config = dict(
    dataset='seven-segment displays showing three digits',
    image_size=32,
    horizontal_flip=True,
    widths=[64, 128, 256],
    projector_out=128,
    init='trunc_normal_002',
    beta3=0.999,
    epochs=10.6,
    lr_schedule='linear',
    warmup_steps=3220,
)
Rows from block 3 of a small self-supervised image encoder, named by matrix and row number. Each number is 128 + 24 x the weight over its row's rms, rounded and kept within 0 to 255. All counts start at 0. After the name is the row's rms in percent of the matrix's.
After each channel's rows are labels from the 100 images, of 14976, where the channel reaches its highest value: "peak on" is the class under the peak. Only what is clearly more common there than usual is listed. The data: seven-segment displays showing three digits. In brackets: how many of the 100, against the usual share in percent.
# conv: 3x3 conv, stride 2 (model.blocks.3.conv.weight, 128x64x3x3, each kernel summed), inputs 0-63

conv.118 113 [ 81 106  95  80 115 141 111  97 109  71 134 106 106 162 103 119 109  94 143 101 110 118 143 128 123 122 116 125  87 100 109 101  90 112 129 135 112 163 141 133 136 128 138 130 105 135  86 127 101 109  81 117 141  88 123 124 115 106 132 127 118  77  99 150]
peak on: surround (100 vs 61.9)

conv.79 095 [130 144  78 123 153 126 136 133 107 127 138 107 120  98 153 134 109 116 175 179 172 136 103 128 120 128  74 113 106 143 169 118  70 141 112 165 167 135 184 123 143 127 106 125  94 109 127 120 131 102 135 121 147 137 122 126 150 166 125 142 152 128 105 106]
peak on: screen (77 vs 35.6)

conv.29 089 [112 124 137 182 115  69 148  95 134  80 118 120  89 114 147 127 112 145  93 110 114 128 160 108  87 130 101 124 114 100 113 113  92 102 147 149  86 173 114 120 160 120 107 142 107 111 148 134 133 116  80 118 127 128 125 147 103 114 116 126 137  95 156 156]
peak on: surround (93 vs 61.9)

conv.59 097 [132 140 109 139 155 128 108 135  96  87  91 115  84 124 149 110  73 125 148 139 154 153 143 107 105 123 172 115 176 134 120 166 118  97 115 138 105 126 101 114 140 118 129  99 148 118  99 127 152 108 162  86 145 129 121 104 134  83 164 139 113 133 141  82]
peak on: screen (64 vs 35.6)

conv.41 107 [163 134  73 120 109 124 117  69 126 128 123 103  73 121 121  99  93 113  99 121 131 110 125 132 136  93  90  98 144 124 130  98 124 151  89 124 170 117  91 156 107 116  93 130 122 101  99 117  93 120 153 117 149 125 151 150 147  92 121 138 125 139 163 124]
peak on: screen (79 vs 35.6)

conv.82 098 [115 129 101  73 136 125  99  75 132 137 131 126 138 122  75 117 130 123 172 145 123 134  66 121 105 111 115 133  93 154 120 125 144 152 145 143 118 100 107 156 142 110 146 109 121 124 145 131 127 136 101 126 144 142 111 119 134 124 136 125  41 110  82 127]
peak on: screen (89 vs 35.6)

conv.73 096 [136 117 150 144  96 151 113 159 149 123 124 133  89 124 127 130 114 120 106 111 136  91  96 130 148 127 157 135 139 103 177 168 131 150  80  88 112 112 166 120 134 146 106 108 109 153 141 139 127  69 130 113  79  85  90 102 131 137  98  99 126 153 118 134]
peak on: screen (85 vs 35.6)

conv.43 112 [106 126  90 164 132 103 129 143 146 106 105 126  98 158 149 119  77  97 102 165 167 101 137 108  85  92  97 108 169 106 141 172 121 105 122 146 157  99 159 109  94  87 115 111 117  98 152 126 103 122 141 134 115 120 126 144 136 136 157 145 120 128 148 131]
peak on: screen (86 vs 35.6)

conv.2 093 [137 109 121  98 125 130 120 152 149  96 124 136 138 101 146 127 127 142 126  53  86 140 127 131 157 124 143 137  95 129 132 123 109 132 118 147 110 102 157 117 103 122 134 110 116 168 118 142 106 131 119 106 114  88 163 165  98 111 101  84 154 142  52 139]
peak on: screen (62 vs 35.6)

conv.56 105 [ 82 145 135 121 121 130 120 107 120 144 146 111 106 139 105 115 121 118 116 117  88 145 116 134 112 111 114 128 127  83 124 131 129 117 135 107  87 102 105 126 133 141 126 109 103 183 112 106  99 114 108 149 122  85  57  77  77 123  98 163 113 115 100 104]
peak on: surround (97 vs 61.9)

conv.86 097 [ 95 125 125 155 154 141 114 129 103 122  92 126 128 144  97 127  99 100  93 131 138 152 138 161 133 154 123 126  97 135 139 129  83 114 137 141 141 113 119  59 138 121 127 138 119 163 127 134  93 155  85 124 116  82 118  96 101  70 108 134  96  89 111 109]
peak on: screen (88 vs 35.6)

conv.46 101 [122 176 169 160  61 148 119 151 147 126 124  96 145 130 156 103 133 144 133 161 137 159  87 103  97 102 134 126 159 159 153  90  86 126 140 137 123 138 126 131 147  97 121 145 105 129  92 108 115 129  92 136 122  85 125 127 151  94 136 114 145 148 153 129]
peak on: surround (96 vs 61.9)

conv.25 073 [121 189 151 148 106 151 137 165 125 149 128 109 127 127 133 109 127  81 116 127 151 128 133 164 150 104 135 108 154 105 171 129 134  75 110  77 141 105 108 150 156 120 140 128 129 148 112 102 113 148 146 141 104 125 112 109 154  56 145 120 128 146 155 105]
peak on: screen (99 vs 35.6)

conv.65 079 [108 120  97 155 144 112 127 102 126 104 107 142 105 123 135 145  93 127  83 129 149 107 228 123 121  88 118  50 100  94 140 103 142 121 158 143 113 146 124 112 123 136 118 123 118 127 142 115 138 122  96 143 119 130 147 134 114 117  99 154 120 130 125 133]
peak on: screen (78 vs 35.6)

conv.51 105 [125 131 149 127 110 124 158 119 155 116 128  93 123 143  95  90 109 104 110 153 156 102 132 135 122 111 124 111 104 123 119  70 156  76 123 106 133 114 130  94 115  89 123 111 131 142 118  87 116  86 127 152  87  93  96 109 125  71 111 121  91 100 131 109]
peak on: screen (67 vs 35.6)

conv.6 119 [108 154 125 146 147 140 149 137 126  39 134 111  95 131 160 115 121 138 138 136 112 121 122 158 110 145 109 140 137 103 143 124 115 115 141 103 126 134 132 126 143 117 121 141 126 124 140 134 122 115 105 121 109  98  34  58 108 130 111 127 143  99 141 153]
peak on: screen (87 vs 35.6)

conv.16 109 [164 122 120 134 128 110 137 133  96 111  95 110 137 140  89 119 134 173 118 142 104 137 146 103 144 175 177 117 167 126 116 108 109 114 159  89 106 129 131 148 139 160  94 119 119 155  90  95 193 104 114 111 136 120 126 119 116 120  86 159 152 138 105 129]
peak on: screen (86 vs 35.6)

conv.90 104 [115  76 144  41 127 118 193 108 137 124 127 131 148 112 118 125 134 106  96  98 125 110 108 123 146 128 143 122 104 144  91 128 169 133 112 145 109 117 144 134 108  99 136 119 133 124 151  97 115  99 134 113 112 108 133 150 140  88 120 132  97 139  73 138]
peak on: surround (100 vs 61.9)

conv.58 097 [130 145  94  95 123 105 141 139 108  99 141 110 110 144 147 122 109  90 115 107 110 136 128  97 118  66 177 110 145 127 116 134 201 105 146 149  91 140 114 127 109 129 108 136  97 127 132  94 137 159 168 149 147 128 146 138 135 131 181 122 144 136 132  90]
peak on: screen (100 vs 35.6)

conv.0 115 [111 133 105 172 105 127 101 138 133  75 118 125 117 125 120 141 111 124 107  93 110 135 159 149 121 131 154 119  92  87 108 120 132 104 154 131 118 173 142  78 147 131 138 142 126 164 117 120 133 130  81 120  96  86 119 111  66 111 110 125 132  73 112 129]
peak on: screen (64 vs 35.6)

conv.104 111 [160 150 129 156 127 117 134  93 114  92 117 127  87 104 141 136  70 146 109 143 144 148 141 118  84 128 109  82 157 143 153  87 125 148 157 122 134 131 120 142 102 130 104 170 109  56 113  91 115 145 117 128 130 134 159 129 124 107  96 117 125 139 152 103]
peak on: screen (78 vs 35.6)

conv.80 104 [152 147 137 119 108 107 139 154 135 133 123 115 115 121 154 117 181 152 115 150 122 178 140 181 155 117 128 123  99 142 141  93 155 133 182 147 122  99 123 108 180  77 102 113 160 117 162 111 109 140 125 132 137 120 100 139 152 118 134 102 179 120 139 120]
peak on: surround (94 vs 61.9)

conv.93 124 [110 153 108 138 108 137 123 130 127 123 157 119 114 110 140 117  92 150 121 138 113 141  69  55 105 124 104 144 139 140 151 126  94 165 127 112 125 139  68 126 115 164 135 116 108 144 109 145 133 101  50 115 118 135 147 146 157 113 134 120 104 107 145 140]
peak on: surround (100 vs 61.9)

conv.30 092 [133 117 115 137 113 114 135 124 125  99 110 127 128 139 117 132 141 158 116 100 109 115 168 174 162 116 128  71 132 110 120 116 109 109 141 155 108  96 163 130 127 103 135 132 133 119 133 109 134 134 128  82 137 123 192 215 142 101 125 104 143 160 118 156]
peak on: screen (65 vs 35.6)

conv.4 107 [159 143  76 130 118 113 132 110 131 128 100 141 109 128 133 139  91 145 101 127 149 116 166 119  75 124 112  71 149 146 134 129 142 170 101  93 146 123 123 154 109 145 158 134 131  95 134  75 111 157 147 135 152 171 149 142 154 149 101 131 150 154 151 104]
peak on: screen (99 vs 35.6)

conv.72 124 [ 99 115 128 125 134 116 198 117 145 131 122   5 158 170 104 164 138 110 119 115 130 122 126 121 130 118 139 129 106 117 141 137 124 137 135 117 132 132 116 121 149 149 117 140 128 137 117 133 131 116 130 126 197 100 124 126 139 122 114 145 132 107 115 125]
peak on: surround (100 vs 61.9)

conv.54 102 [123 111 135 141 103 110 129 121 109 131 104 128 123 143 123 144 109 122 109 139 177 113 150 134 115 107 110  61 130 137 118  82 126 120 142 100 139 120 124 126  99  95  98 145  87  84 113  71 141 153 105 169 135 144 104  74 108 157 122 144 121 116 126  81]
peak on: screen (83 vs 35.6)

conv.74 091 [ 94 136 101 168 128 138 111 131 131  99  94 123 112 134 153 118 130 153 117  82  91 163 135 126  88 129 113 128 148 150 128 108 136 145 139 168 149 128 108  96 148 113 110 127 168 137 106 134 121 151 104 113 132  85 170 183 144 152 126  99 180 128 124 170]
peak on: screen (88 vs 35.6)

conv.76 108 [137 164 115 166 137 151 160 161 133 102 130 117 122 143 161 123  97 120 126 137 132 158  82  96 133 118 140 106 193  97 133 142 149  93  78  79 121 128  98 149 116 131  93 109 122 132  92  95 130 117 132 163 149 112 118 150 124 143 121 109 160 108 155 130]
peak on: screen (99 vs 35.6)

conv.105 085 [125 174 143 136 102  81 159  81 136 117 154 112 125 117 122 111 122  99 115 124 102 136 154 109 102 120 135  91 108 105  74 138 124 132 121 130  99 115 116 111 131 149 142 105 116 136 125 121 143 105 108 148 123 115 125 115 129 133 141 139 186 159 174  49]
peak on: screen (73 vs 35.6)

conv.28 096 [101  96 130 116 120  97 119 137 117 118 119 143 110 143  85 150 112 113  78 150  83 123 145  98  97 157 124 104 138 128 108 173  91 128 162 149 122 127 151 145 170 117 149 134 130 145 153 129 137 114 102 106  52 108 127 140 151 101 126 170 120 134 111 152]
peak on: surround (96 vs 61.9)

conv.103 098 [ 83 129 117 143 111 107 144 127 155 109 123 119 119 117 165 119 129  92 113 124 144 125 163 128 128 107 107 144  96  60 124 152 129  79 103 149 149 132 142 121 124 120 163  89 152 127 165 149  99 128 108 109 123 172 116 139 151 137 131  68 134 124 179 142]
peak on: screen (88 vs 35.6)

conv.14 104 [132 103 139 108 135 154 128  97 139 161 147 129 119 135 137 137 138 109 131 135 180 118 163 140 164  62 144  57 153 136 113 129 135 138 108 112 126 134 123 169 137 126 150 140 164 124  81  66 130 129 132 136 137 161 132 105 143 125 154 165 110 122 122 108]
peak on: screen (65 vs 35.6)

conv.21 095 [160 150 138 146 146 178 131 112 149 142 130 112 136 129 120 136 127 188 186 108 143 136  95 123 124 166 145 154 119 160 165 150 137 128 136 152  87 101 139 168 148 118 139 123 152  95  86 159 131 125 148  91 143 141 127 112 136 125  81 124 106  98 138 144]
peak on: surround (97 vs 61.9)

conv.42 088 [108 137  83 176 175 201 109 112 130 141  80 140 109 148  97 121  97 121 128 136 154 116 135 156 106 130 132 132 133 137 150 126 150 103 134 130 152 121  91  95 115  94 136 132 174 100 120 143  97 124 149 106 128 121 133 106 100 103 152 126 105 164 147 109]
peak on: screen (95 vs 35.6)

conv.113 121 [112 124 107 136 109 128 151 114 143 122 128  55 109  90 116 246 108 115 109 133 132 163 130 129 117 115 129 136 122 132 135 109 143 125 138 136 121 135 110 124 143 151 138 163 156 131 122 135 127 116 143 145  65 104 132 122 131 105 115 136 120 125 131 105]
peak on: surround (98 vs 61.9)

conv.101 100 [105 133 141 129 122  92 142 147 143 131 137  42 121 104 151  91 153 109 121 130  82 130 131 103 149 133 114 141 106 149 124 138 134 153 102 135  93 120 136 103 115 106 155  77 107 135 179 150 122  80 106 143 138 103 124 154 148 114 146 135 156 136 138 160]
peak on: screen (92 vs 35.6)

conv.45 086 [101 135  98 133 135 119 172 120 152 148 136 107 124 143 138 115 115 106 115 151 118  89 115 124 122 117  74 136 104  93 143 120 152 105 149 127 161 152 113 164 118  96 132  97  91 109  69 123 122 110 127  86 168 137 141 151 160 117  82 123 139 122 167 160]
peak on: screen (85 vs 35.6)

conv.67 088 [131 102 174 118  98  76 124 115 130 145 111 117  97 139 132 121 142 161  85 115 115 116 192 148 133 100 152  90 131 120 118 122 169 104 143 129 126 148 145 133 167 122 104 105 128 107 167  95 125 106 139 143 121 110  97 115 121 124 107 102 185 148 160 132]
peak on: screen (89 vs 35.6)

conv.52 119 [114  38 124  33 124 150 123 126 125 143 127 119 143 124 107 138 154 105 116 118 127 142 124 140 162 152 135 110 145 108 113 144 121 119 129 114 127  97 147 153 120 111 121 124 164 130 125 128 142 130 118 120 124 101 136 119  89 147 134 117 101 126  58 130]
peak on: surround (100 vs 61.9)

conv.1 068 [130 141 106 105 156 129 118  65  88 113 141 107 141 115 129 136 117  97 102 126 137 155  95  70 133 156 105 127 120 129 127 115  73 130 126 164 130 104 142 180  99 126 130 115 126 144 126 132  85 123 119 123 147 153 134 119 151 135 113 140  94 134  80 179]
peak on: surround (100 vs 61.9)

conv.62 124 [ 98 128 141 127  97 163 128 114 111 114 145 126 119 110 136 130  75 130 131 118 128  94  92  63  83 140  92 107 125 130 135  98 151 150 107  94  87 123  90 148 131  79  93 118 110 140 137 130 122 108 108 130 110 124  88 101 139 143 124  96 106  85 119 133]
peak on: surround (95 vs 61.9)

conv.115 100 [139 117 126 132  91 133 112 109 119 203 110 107 133 119 122 139 123 138 126 118 137 162 119 117 130 128 143 136 103 108 161  90 101 126 155 139  89  75 110 109 143  92 134 120  90 173 115 126 155 132  70 174 116 123  88  97 131 125 123  97 127 118 110 119]
peak on: surround (100 vs 61.9)

conv.37 106 [137  93  93 108 104 106 120  97 137 132 132 124 128 120 150 130 149 102 100 117 133 143 153 128 144  58 125  59 161 119 118 137 149 113 134 147 111 134 118 161 106 114 137 104 161 136 138  43 128 117 119 108 127 151 148 136 150 123 172 116 113 124 126 124]
peak on: screen (97 vs 35.6)

conv.125 082 [106 138 155 160 131 175 138 122 113  98 119 114 128 125  91 124 123 135 138 138 172  92 178 128 127 131  95  74 126 132 131  78 106 100 121 105 167 103  76 102 116 114 141 129  93 127 115 100 128 127 114 157 118 110 130 118  94  83 131 121 121 125 153  90]
peak on: screen (95 vs 35.6)

conv.91 097 [ 98 145  96 156 145 110  97 122 121 135  96 110 101 134 135 118 108 121  82 150 145 149 148 128 155 127 164 100 147 126 111  83  85 121 128 114 122 143 105 120 137 107  95 180 121 103 129 152  72 161 108 103 133  88 165 118  78 107 129 143 120 127 117 133]
peak on: screen (94 vs 35.6)

conv.19 112 [120 125  99  92 139 119 120  56 115 139 154 136 124 129  92 121 108 116 127 128 123 125  79  99 111 126  99  93 104 173  99 137 118 167 123 144 143 151  77 141 126 132 115 119 144  84 133 106 126 149 157 118 145 133 164 150 125 161 142 135  96 127  74 130]
peak on: screen (94 vs 35.6)

conv.39 097 [130 105 117 128 136 121 108 107 128 121 118 132 124 122  70 126  91 125 147 151 156 119 126 121  79 136  85  84 112 155 140 114 115 117 159 162 158 141 131 127 105 103 158 119 126  79 151  86 147 129 123 116 141 159 139 130 190 130 154 128  83  83 126 109]
peak on: screen (90 vs 35.6)

conv.18 091 [111 141 105 104 119  97 127 142 137 115 113 111 118 137 103 145 126  87 117 142 137 148 151 180 144  94 128  83 122  99  95 103 145 123 135  85 159  94 161 118  81 126  95 180 126 128 105  97 128 183 120 130 133 117 157 120 114 157 130 146 140 140 112  91]
peak on: screen (100 vs 35.6)

conv.33 121 [148 136 129 114 147 128  98 118  77 123 144  12 137  78 142  57 159 133 110 122 149 109 137 121 113 120 109 122 121 135 124 144 127 114 139 120 126 101 132  96 120 143 155 115 132 100 135 123 139 128 135 121  81 124 130 138 132 131 137 112 123 133 129 137]
peak on: surround (100 vs 61.9)

conv.99 104 [145 143 184 124 114  89 143 137 152 119 124 105 115 136 132 125 119 106 176 100 151 154 106 150 148  78 150  95 114 159 101 105 158 121  94 140 133 132 140 118 126 131 135 148 111 134 148  88 126  97 167 149 182 165 123 120 163 164 155 103 136 108 117 130]
peak on: screen (94 vs 35.6)

conv.66 106 [137 126 127 117  90 119 108 110 137 108 149 114 112 114 131 130 107  77 117 124 134 136  96 118 135  89 176 111 114 163 134 105 135 148 117 119  59 109 137 111 109 100 109 131  86 148 131  93  99  88 131 127 123  91 132 109  91 115 170 125  96 124  86 102]
peak on: surround (98 vs 61.9)

conv.40 086 [128 110 138 127 128 161 140 134 118 123 113 131 141 122 154 128 146 132 102  87 122 128 124 131 141 142 151 115 108 127 112 161 130  90  86  44 118 148  73 103 104 128 113 132 123 141 109 109 173 107 138 113 115 152 180 162 123  80 125 106 135  90 152 123]
peak on: surround (98 vs 61.9)

conv.106 099 [118  84 151  85 148 143 146  91 126 167 130 125 138 149 111 114 164 116 118 131 140 134 149 141 171  88 145  95  94 165  93 128 151 117 121 130 124 135 132 127 122 122 174 107 184 141 113  95 114 149 147 127 126 113 117  90  95 114 142 150  82 125  86 124]
peak on: surround (100 vs 61.9)

conv.38 091 [115 103 109 108 127 108 104  98 118 136 106 138 113 124  92 122 138 103  90 171 123 118 139 105 122 150  64 114  94 147 106 146 108 146 107 151 104 131 140 131 165  91 146 109  98 103 154 160 130 130  84 139 130 105 106 116 136  65 173 136 120 151 114 132]
peak on: screen (60 vs 35.6)

conv.35 106 [ 84  69 133  79  91 124 132 141 130 143 188 122 126 123 139 114 132  94 119 132 162 136  84  73  88 114 116 148 102 119 122 112 157 134 144 135 108 145 130 108 134  93 117 118 128 112 109 112 150 141 123 138 136 114  85 120 151 139 112 114 132  96  80 105]
peak on: surround (100 vs 61.9)

conv.63 071 [ 98 148 123 150 115 104  99 116 134  95 149 113 100 149 148 133 123 125 115 127 152 102 159  93 141 110 135 106 127 162 145 114 135 101 126 110  88 133  79 144 148 126 122 102  97 151 155 174 170  86  92 118  94 119 149 104 122  92 176  98 103 149 122 126]
peak on: surround (96 vs 61.9)

conv.110 090 [107 121  82 126 120 125 140  92 139 177 114 131 135 139 107 115 106 109 112 188 143 102 172 110 122 137  99 107 110  78 115 158 119 110 120 155 162 129 130 153 135 127 136 119 153  75 142 134 111 119 151 137 114 164 123 116 158 122 119 140 133 138 182 177]
peak on: screen (100 vs 35.6)

conv.44 085 [173 116 124 134 142 134 140 122 126 116 160 112 147 113  95 145 152 115 153 127 147 148 105 209 161  99 154 142 105 133 167 144 118 122 106 144 134 131 190 122 120 121 111 167  96 128 110 125 136  89 137 101 136  96 108 122 147 110 162 131  96 164 118 143]
peak on: screen (82 vs 35.6)

conv.68 096 [121 120 141 139 120 112 152 101 109 167 129 148 124 157 113 117 115 104 103 182 119 148 125  78 126 163 137 130 180 147 132 127  97 148 124 126 101  85 132 128 149  53 108 114 122 103 136 149 123 126 114 143 119 121 110  96 140 114  88 165 125 177 125 137]
peak on: screen (99 vs 35.6)

conv.12 093 [122 129 100 127 157 169 153 112 121 128 148 119 146 172  92 113 129 107 124 157 113 120 133 146 172 161 120 117 153 117 104 147 162 111 117 102 155 125  68 143 116 109 106  97 146  93 132 136 146 136 164  93 105 135 184 149 126  89 151 142  86 128 121 130]
peak on: surround (100 vs 61.9)

conv.77 080 [142 145 124 113 125 175 101  91 114  89  80 139 125 137 113 119  92 160  91 108 142 128 196 101 130  88  93 108 108 114 114 114 136 116 117 112 141 139 111 112 128 162 123 131 123 149 103 132  57 125 142 140 147 123 148 123 111  77 113 125 135 125 130 115]
peak on: surround (100 vs 61.9)

conv.24 101 [123 128 142 112 171 126  99 120 128 129  85 105 112 138 123 120 113 166 134 134 130 122 142 151 165 138 133 110 122 158  89 136 129 115 134 146 110 106 199 110  74  54  71 157 109 141 132 126 161 135 127 112 134 113 114 121 130 111 136 142 151 160 126 143]
peak on: screen (71 vs 35.6)

conv.17 110 [115  65 159   9 135 134 162 128 120 130 161 155 158 138 120 129 142  87 148 136 130 120 106 164 145 127 123 135 130 113 102 121 129 109 116 134 113 163 114 151 120 115 138  92 116 120 128 132 139 119 123 124 125 130 118 125 137 138 158 118 134 129  86 128]
peak on: surround (99 vs 61.9)